Weights of a small contrastive audio-text model.
Model: encoder norm batchnorm, encoder depths [4, 8, 4], encoder widths [80, 128, 240], text encoder norm layernorm, text encoder activation gelu.
Training: soap at rate 0.0024, 8900 steps, batches of 256.
Rows from block 12 of the audio encoder of a small contrastive audio-text model, named by matrix and row number. Each number is 500 + 40 x the weight over its row's rms, rounded and kept within 0 to 999. All counts start at 0. Numbers have three digits each.
After each channel's rows are labels from the 100 clips, of 14848, where the channel reaches its highest value: "peak in band" is the frequency band that holds the peak. Only what is clearly more common there than usual is listed. The data: struck, bounced, scraped and rolled objects made by modal synthesis. In brackets: how many of the 100.
# conv: pointwise conv (encoder.blocks.12.conv.weight, 240x128x1x1), inputs 0-63

conv.133:501472514432420576524441473511510498512493500499527499503503437648529515464498578493522503503502523527551503508499471484531516552480497469556484448511500460444484501470513500515501478487477499
peak in band: 0 to 250 Hz (100)

conv.208:426502483544497479503538463589441486423518484495484406506501539544496459491505500501494662487420508471478502486497422492513526491505500520488516510505460506506500456502533483470467493502500517
peak in band: 500 to 1000 Hz (60); 1000 to 2000 Hz (36)

conv.186:487485542484518559429479485510514515492499497511520397482420504455494460492501467454502498496423520588451539463505500404471440433486507456483595470487497502497506500510508626558500495496529443
peak in band: 250 to 500 Hz (98)

conv.165:565488468516555500471492501593608484475493427500514535500519494449493486638470518503498461492467503483499495522500499499425492472501543463480668503499490493503496510511556489495495555465506508
peak in band: 500 to 1000 Hz (37)

conv.170:491514616506528501522496494501536500500442493537745464534482499529492506496490501507414510427526494500500497498511508531341577498498503506471455524498447540498491410490530501422498502517530507
peak in band: 1000 to 2000 Hz (30)

conv.83:493474498479471491572488501500504507491482492602501493473499493539502505514483524486492480515553512499502475467413503533488497485468504499467490531502502554522503485516510478427493498501500499
peak in band: 500 to 1000 Hz (100)

conv.114:502499473492535484509500499411501512428544502507491425402488495521498503482462503483475506459432556506500505490459474496506526445515515484489516499501499401499426497502510503498465520431544429
peak in band: 500 to 1000 Hz (65)

conv.182:523490529501509501483451493466501513503514514431503540502453544510513519488508481449476492480526445527453501521502503571544506563476487543508507481542503553500653467437485490543517501497505494
peak in band: 2000 to 4000 Hz (84)

conv.84:551460499451516656485501504521511494507510482452463524466498450500519502503521530456496497500495502455532497478481501530454584500495481490498549550505537531507527498479561470517507594540566470
peak in band: 250 to 500 Hz (88)

conv.12:509531514546454485330399469531525501465496509499496536481516479507511494506487515490565479570497521506490504428511504490487422658495505453629453444533506502502506502506497500539466494470499517
peak in band: 1000 to 2000 Hz (100)

conv.87:504487504601545498582507486527507500461469526500482495505505517580490518489447458436498505528521504502490503497508500459491485496484497459509517496579503496462483510499485498497409499475531436
peak in band: 4000 to 8000 Hz (100)

conv.183:485497501512504492438479511498499444480496582455458480495506471566501510473488522501510507527520479514472461451603502554500570495498508471460584500496503500473505482525504440488519439503541504
peak in band: 250 to 500 Hz (39)

conv.86:550501401500442584414492459487487490538494504447477524511472504492587473499539501491496492547485559466486605509472498477493501538492570476499491504512559487502512506522525468489503497547551481
peak in band: 500 to 1000 Hz (90)

conv.51:496497459420497498497489536499501474525537501664504495502490524494535505511495499507547521500495469528538508495498500498444515502486494529519471506508460505471500482501501519482518501511487511
peak in band: 500 to 1000 Hz (100)

conv.140:481536526511488476453504489448500497483438507501512571497503496534496516500495441479442477458474569413492513453503503497382509501479501465501552526501505473477433445513456540439515459495523503
peak in band: 0 to 250 Hz (98)

conv.164:492513509454466507559499499506500540498505501486534501493502527496507501470487505521500498615430488500525487573493505484489492493540500661457532433438503494500545507557501452447499595443503500
peak in band: 2000 to 4000 Hz (68)

conv.7:513478506487501507442476490486504521507476519494463506505532553657542465515509473498488499497645553495411501485501526501487500528523490489613437480503482482471477502500500511521535517511521504
peak in band: 1000 to 2000 Hz (47); 250 to 500 Hz (35)

conv.239:490478391479553481508495499556521441496509482489530571512500494475441514520510502484492492466489483378502501433505416495518612480507484496518502477537505498486511462501475450438478504506424512
peak in band: 1000 to 2000 Hz (41)

conv.8:564499478501478483487500448500380518360519498509530526525486490446483481513498498507517500558480535501506493509535483505516588500496482471471586494524490508506512607487502510501499549472496508
peak in band: 500 to 1000 Hz (32)

conv.54:508506546497515496427517514510500516519513498500512587498529475506492524400471588499473502445553422448545463443483484688475442455449443510532477530495505472514494499506560500471485498499474457
peak in band: 2000 to 4000 Hz (93)

conv.35:500497572479502496485406507503538526486460491500555486575490508498503493495514526517528503508505504500506495494552498506503511498500503489362496483500545499508502546534509572503497562413487499
peak in band: 0 to 250 Hz (68)

conv.55:497493513468502491517479517496463515529477586494463588504500477504501495495553504493526498513471499505493496481477597518464494507488568474464505496499507508478500444512652506487513433533489435
peak in band: 250 to 500 Hz (55)

conv.212:495485555485509530295499511494511483503498509502504500493545520569475487422450497383457482539496457502504525508490491575492486538439490539514508507468551509444500489497516421521483592415496544
peak in band: 2000 to 4000 Hz (61)

conv.160:517504474516496489514517486493500504546329461522479500504477498524531546494567550505500497513472475487507467491480413498345480476477496531488524500499508500479496390499497504491498524526528454
peak in band: 2000 to 4000 Hz (50); 500 to 1000 Hz (32)

conv.73:500435526570475496467476538477487507521501505498502498570442537571502519497448463549500497555418491502461495514497489482421487513500498444483473507497487536457396474485492604468479575509480446
peak in band: 4000 to 8000 Hz (59)

conv.101:578507542482446517468503501495517498527478498481564443474480505498498527501504516427428526537504498494481490510502503515491458531500433493498461477476496497505481537457488585483510484501444539
peak in band: 2000 to 4000 Hz (68)

conv.185:499495582500531487530504501501454510442513471499496514466502545454497554522500487431508512553508520498496519500501488469642690478492518502496510493501514563526479536496471482494503580484516550
peak in band: 250 to 500 Hz (54)

conv.115:508492503522499484500412506517525519494522502478493542507500404386457510502492618645510484500490511484453557538481490416447441481704500507517534507462495436527498514470466494503471569516523501
peak in band: 2000 to 4000 Hz (66)

conv.104:565494464503573494462507494637457455497502492497488404462523533498464502583409509490520507501444491627534510483479498498475484521580494495480487499500490605493523510488502504499497458498489692
peak in band: 4000 to 8000 Hz (100)

conv.136:502533485501494435545517499500528506479470500544466509523537604656550583475513511509463487502510516494502488520501517493487483568526535468486504422658476458477494502488498500468493448466511460
peak in band: 500 to 1000 Hz (57); 1000 to 2000 Hz (32)

conv.2:461499455476560501443493481540394507459435505486504428507523493543499464550481494496477516495491497524502464498495485447477482500505488494502507496491509496499480455517557493437491466348462518
peak in band: 4000 to 8000 Hz (98)

conv.34:489566506497490500508466499426509508522465485499504537498528542497503492459506540479488489490507501464494553501484483525512483527590501459502554520402487481522534501514472551499478520474502517
peak in band: 500 to 1000 Hz (33)

conv.132:522488530448528500672454502493500505496592496495483511422478496396498525490471600612447507438402483499504570515499509502521482492482587465528502417484470522658564506482490478504571510504506497
peak in band: 2000 to 4000 Hz (64)

conv.95:578494498583515488511499540478493488465512528470498436488535497506479510373467494486487447463508485446500509491506543489469456503480533510498488570481534418402423524476528576498493499499492505
peak in band: 500 to 1000 Hz (96)

conv.179:498491531495484501503498500504520500535539512595510513482511512544501551607496503494502448534502503496508493522499448520494501501566507411476562442553511495404490476523492626549501512490510464
peak in band: 500 to 1000 Hz (92)

conv.71:502567493444574612507494470501495499555505500500506496528494505573532519494502516519500501507660517544428497450518505496532488584533563436624495510495506410493498497501497464547509487513455500
peak in band: 0 to 250 Hz (100)

conv.173:573545546497515472489504481524662490477490441503479515497501481498514507497459501509493511578476512507503490497496495468514467475507504565494548488511393440430530468486493538455509483509516483
peak in band: 250 to 500 Hz (94)

conv.191:514470545508499514506499478512571468604461479500527484486499499531497449457481554507490505476524552499518505522493557581347503501489522503512500499481497631509559490502477564508505507509500501
peak in band: 2000 to 4000 Hz (64)

conv.210:532478525499547498485488523540510495428487441492484476425511501499418461483514514485464508469535417521502500540454459502566378516499477513507445500507456471510465481442469491508470499482529473
peak in band: 500 to 1000 Hz (99)

conv.219:502503491495504494535500500521432487500493500500499515553562463480504493512546499501543481511515500521503498543503569487511508540496494505471472500505494559488523428524506495536501488502543526
peak in band: 4000 to 8000 Hz (60)

conv.13:543502475498498499425498504642526450501509458484501497497489499507459507628490532486497498433553475729500503500444484469503503483502546502500533476497461554499468464530492542530499526507496531
peak in band: 4000 to 8000 Hz (99)

conv.159:443528435508482519358504496457510530486488573526486488460518504474507440508503500474488507502464574500500419477543465493459490511510496471504513496500463500481512469619393495509480479491506504
peak in band: 500 to 1000 Hz (99)

conv.174:431500492467547485431481549498488441493621480486500526503500502497551484494514489500488505500522507490453508482536494508503501569463499496370510583438501507490524498514510487549466416500494487
peak in band: 0 to 250 Hz (100)

conv.151:491524473494611495496399515497524469482507515507484493542484496489489491459495471489522499480515519560503489479497492500487469478481454418463489592489435498486515489427517417477495485509499507
peak in band: 0 to 250 Hz (100)

conv.146:435610502491528510486507516504516474501490500517501516548485499534513554523562482504540496520483558450433407587503482497520499488570506419560512467475488472490500497494515493483513449474492496
peak in band: 2000 to 4000 Hz (53); 1000 to 2000 Hz (37)

conv.81:512517494427531563436617493494492514527510493510493588486462508484534493512533500421521496455422506501490487461504504569487511543520487479500429474499509430509493496485494534482499474510504504
peak in band: 500 to 1000 Hz (30)

conv.41:508505480499506546497491543499505489522479483479487453512497451543560498501522523494503492496543497501471492505555535506483497499478491524508505504585482588504517506495514500502464454503500492
peak in band: 0 to 250 Hz (100)

conv.25:547493506499556501502498449500493511383505454499421461444509510524500493501497503452510487497505495526508470509504460564588507503457498496486517502583489491486482486502499484586491501513496511
peak in band: 4000 to 8000 Hz (75)

conv.205:572506569487543481492493494486496437499492501491492556521602503503500500463539469473470506510474504448540510427499492511470507501512454500481559502622459681492406498435486407503500494496504497
peak in band: 4000 to 8000 Hz (65)

conv.29:504535480509546457485501503456501509516488498646502499490498483501460494513507497496495458498498533499495500427499531499488500515523483428484506492521476504454608502500447488440539515484484501
peak in band: 500 to 1000 Hz (48); 1000 to 2000 Hz (35)

conv.226:515469503518487502495524498540512495485495500503489503505491474579505502457539489485489499454472525497372490503497514509464488569540502512477541552498504498497484551509503550586506498527539530
peak in band: 4000 to 8000 Hz (71)

conv.69:489504480568567497501499495468510523496502511483514428529498458497496400570505462500504501510418503511523456501490502527494441481484404503517476494457502511514504586498507550453455492502483523
peak in band: 4000 to 8000 Hz (100)

conv.135:499501390500539502432508474496557439500528578494500444498556523444485493499454533502529480516558493501497567474438496537501461502509523525505461501517518499527499509491462512509499597506501512
peak in band: 250 to 500 Hz (100)

conv.48:497453457489457510459504476486474497502494507450428458537501484528510504472544499495482485506517403502520448494481490489387482500502494481501466537503519526542509500541479422503528506465497569
peak in band: 2000 to 4000 Hz (71)

conv.97:504502485508597505504501494504496506490498509496490499508506516457526535488574514463509495504507509501548419537442522484441402538500500564499487504502505489539582547476497470451576539480589465
peak in band: 4000 to 8000 Hz (100)

conv.98:509508494481459475494449495493509546500489492424508467517458471479524504504577471494522567524509499468491513498520506532496491534498464491508498496503462465485529441497572452488501495536453537
peak in band: 250 to 500 Hz (81)

conv.168:436557528463586428509492510499517484483617490495508498476445473390517544487503521508516500513512524511588498487538516519481502504648502457457491521495504494554465564501503468508542501432533489
peak in band: 2000 to 4000 Hz (55)

conv.100:483521499485489504331414507511500498498548495499517498490507496355505469499499503394577503460494499512523505500506507476475501449579468537500492576528500500506508497501522487514467500422491500
peak in band: 500 to 1000 Hz (40)

conv.82:478417509449377494480499434494506474487509473493465501503524607423515499491505487459526487495522531489510517484515503498439500633498509488427491375513471511496441474497512497485507461460498491
peak in band: 1000 to 2000 Hz (36); 500 to 1000 Hz (35)

conv.192:512546418494499523477492501359415501500529498496503448452466503506502436514491472447542501499483530578495503357487461515534538539520524502500490478475447480506459496490501663496491502498497487
peak in band: 4000 to 8000 Hz (83)

conv.117:516499509495501455311458495417491501502503471530514495479609506449498440510461501379466508557528441513614500535479463484499502494514553456352464479470503509454474469541501556518497459445473511
peak in band: 4000 to 8000 Hz (55)

conv.5:568510509521496487493560574592489501577568528494509482509376529498481499501497494638502503463523494524536470472506502531489476491485535507563471687472501495426490516500532533538496550561493463
peak in band: 2000 to 4000 Hz (52)

conv.61:515501688508485459470488498499493497450544497476404523513506501504505520501476525521491457544488422506500507510462496497463499491504460562504453499487502480484503543506419508487541527508499418
peak in band: 500 to 1000 Hz (72)

conv.16:505502375505504522524498512342388508606567514493476507491489519504476469545479502499488480502487526483508498499492423528397537484478513498528552495502485481470411532421484492506471502477489469
peak in band: 0 to 250 Hz (61)

conv.108:497489508498540520506455438478497499496498505502576529447482527503586498495482504524526515551456505549436488554495495498519474512473499492375509405459503336497504502499491496460494579474504480
peak in band: 500 to 1000 Hz (41)

conv.63:537396504513437500527501500500524527492558510510510501516503452584494518449503513477561496512499515605519499513544484494519493523489498497541500464501507499401492497517495509499489469545491534
peak in band: 0 to 250 Hz (100)

conv.169:457552536464492636389460478453528533503514509521512532478478493588517543501506477316543497499542506499357516500506470511499496488534463473426521481472501490512467503483522476504520522478494491
peak in band: 0 to 250 Hz (97)

conv.235:499558486556502499430452507499508499505504495490513432462484500477517478574478502523444500506508516499502493499553490503428631526501463421493586556561526388519604482406498491518481572471529461
peak in band: 250 to 500 Hz (61)

conv.236:523486471503475548447399500520500491489498512511506596499508508587502497572500488499473490544524502501501501561498520479464490475426569532577474506503491540487508490516502495516482508491471487
peak in band: 250 to 500 Hz (62); 500 to 1000 Hz (38)

conv.22:509467499497476557503498493500521447495489489536498419489502495494522503495495507498491467498533498514501501489458517491519525493493466499536502508541495572500574572503526498497491500540453495
peak in band: 0 to 250 Hz (100)

conv.23:540496499444489463391500502561495499487524451499493541487568568500536522595500521475496533477519516715494504501501489491499479473494436500510508486504551421525499505512502539522500510508500483
peak in band: 4000 to 8000 Hz (88)

conv.72:494500481476502494493500401497620533524503493485503500505481502503416523518510555438471527459530484435548510500493499529494500493494560507500487487466476468505635497491520524511490516522499502
peak in band: 250 to 500 Hz (55); 500 to 1000 Hz (44)

conv.126:532496579486503489497507489541520510535472546503499517501498449600502595493502539465537487543481500484479504503503499447464500508413495516520490554481481489489519507539508475486474498489561501
peak in band: 4000 to 8000 Hz (100)

conv.6:498595461493554505491458499480502542527493449452498525475465499481549459497449519508469496435505454431446513488487485502498459496509584479504501517409479504493472502537570672534654440519517537
peak in band: 4000 to 8000 Hz (52)

conv.42:465577490551599443485544465499430588491569498497475520543504491516519535490511479529485468500496565498467505493673439495501487499460496507500622502572492546557507493487471464502614524474498500
peak in band: 250 to 500 Hz (96)

conv.223:543475504524523503518509497488505511610498507502527506518507520548663500496555436500542535535592487566504557512461501493589495501493474510584466559520512495471494506505462494469446539492505501
peak in band: 1000 to 2000 Hz (84)

conv.229:486524500517414460478497566474554508442510475452505318503502499488495508504516480527515470532557477488509469535433497504485588501488512498500546489530495500505548470521501470493505592488493453
peak in band: 250 to 500 Hz (100)

conv.78:504498499516513464500549432500422568499553479495467500507424613476422576518492540518541491502491504522502551500497486530501512602505500497496502504446500482533608520467550420487577466534500457
peak in band: 250 to 500 Hz (61); 500 to 1000 Hz (30)

conv.184:520572509499499504518519497519574498551505500531492505496429479494500500496526438489496512508506484495496543434502504482496528487545522493501491502545513505449545520488496494500469516404501497
peak in band: 4000 to 8000 Hz (100)

conv.198:422497533500526492560469491491528516511472502448501563540449472482463496500533457507430504504405504519484494504499481388513501452501471499497503498501449464477552498507505572536503499483498487
peak in band: 4000 to 8000 Hz (57)

conv.188:564496465492503744532486497497500472484499473510475502474550463499485501519500444471486505507483504501493511452488487447495510513477450491498521526561551502550491501474482460588491501495509506
peak in band: 0 to 250 Hz (100)

conv.162:453556588514473427401515490466480498473528385459487554477498534506530466510488528507488492529478500486492512500468491500434504473477485506521426500503493411488491365468427504605446528530511553
peak in band: 1000 to 2000 Hz (32)

conv.58:529549539627521569500661503493499499506500511489496457514496566509502502477483464566502491514540529613545563501500502500478503547577477480489501513623475539442521500514500576561524401501507499
peak in band: 2000 to 4000 Hz (59); 250 to 500 Hz (33)

conv.125:499547500549541420471573488494505503481508492497474500504495693484492497515502434491543526474527522491497514455524490505477477517511503498466492420574497498466485479481489489508478480524498493
peak in band: 250 to 500 Hz (86)

conv.147:509507484540468495427511515496419505493467518484547402470494496511503442501582526538482498494499545504498493537481475510490498504530500513475501497505497494513444475494507537508501497512512411
peak in band: 250 to 500 Hz (50); 500 to 1000 Hz (40)

conv.142:495500499595512464468488442511515499470466504518493480484567452535433504574494501510507500496504477518579502527489488465446521440545435475517506412499514500471493469504504477493497500499579499
peak in band: 1000 to 2000 Hz (53)

conv.157:494502555557493487468444524501505494519494487470496511497502562509511517562505524432497511614499514472494546487540561509500500497475489512505482484467407415406485498511444492446494507415502506
peak in band: 500 to 1000 Hz (76)

conv.148:579483517481500570531544439457470495452532488501473497529500460504504571523498504462493444503481411500475459466430482525507460539519395462487492485527439533460418500430495506511493576499520520
peak in band: 2000 to 4000 Hz (90)

conv.130:449494450496519502473503504457512491434505554500507506526507503508504475473661503521560496502502497496500502477389506490487479525498498501485534499493442502525471500489486483495494471524505470
peak in band: 2000 to 4000 Hz (57)

conv.218:492495497556481484500500490520484494626488399436572503485464481468600506495490512438446497535550518500451626545472535517504501491432498464500506524505429502422522507472498589442555502541488493
peak in band: 500 to 1000 Hz (63); 1000 to 2000 Hz (35)

conv.155:462470501496539507493506479488515486465486500507511557497534501497506504465506504503487486496510495499503505506493503435500500487530498500499505501449462427483501499544492554518499525472495415
peak in band: 2000 to 4000 Hz (55)

conv.56:516529549493491495566526479519454477496522489456501541488471596504451498516510435475604490530486491495511496464506482543570517608496500615468513532494493494526509503502515473494456500424512394
peak in band: 2000 to 4000 Hz (68)

conv.62:506515563462578539504505422516408413477502514488410399461525503479505454478503501463499447508492482489507504498496464501425487498463668485492601501500485572501528486486480548522514641471498517
peak in band: 250 to 500 Hz (100)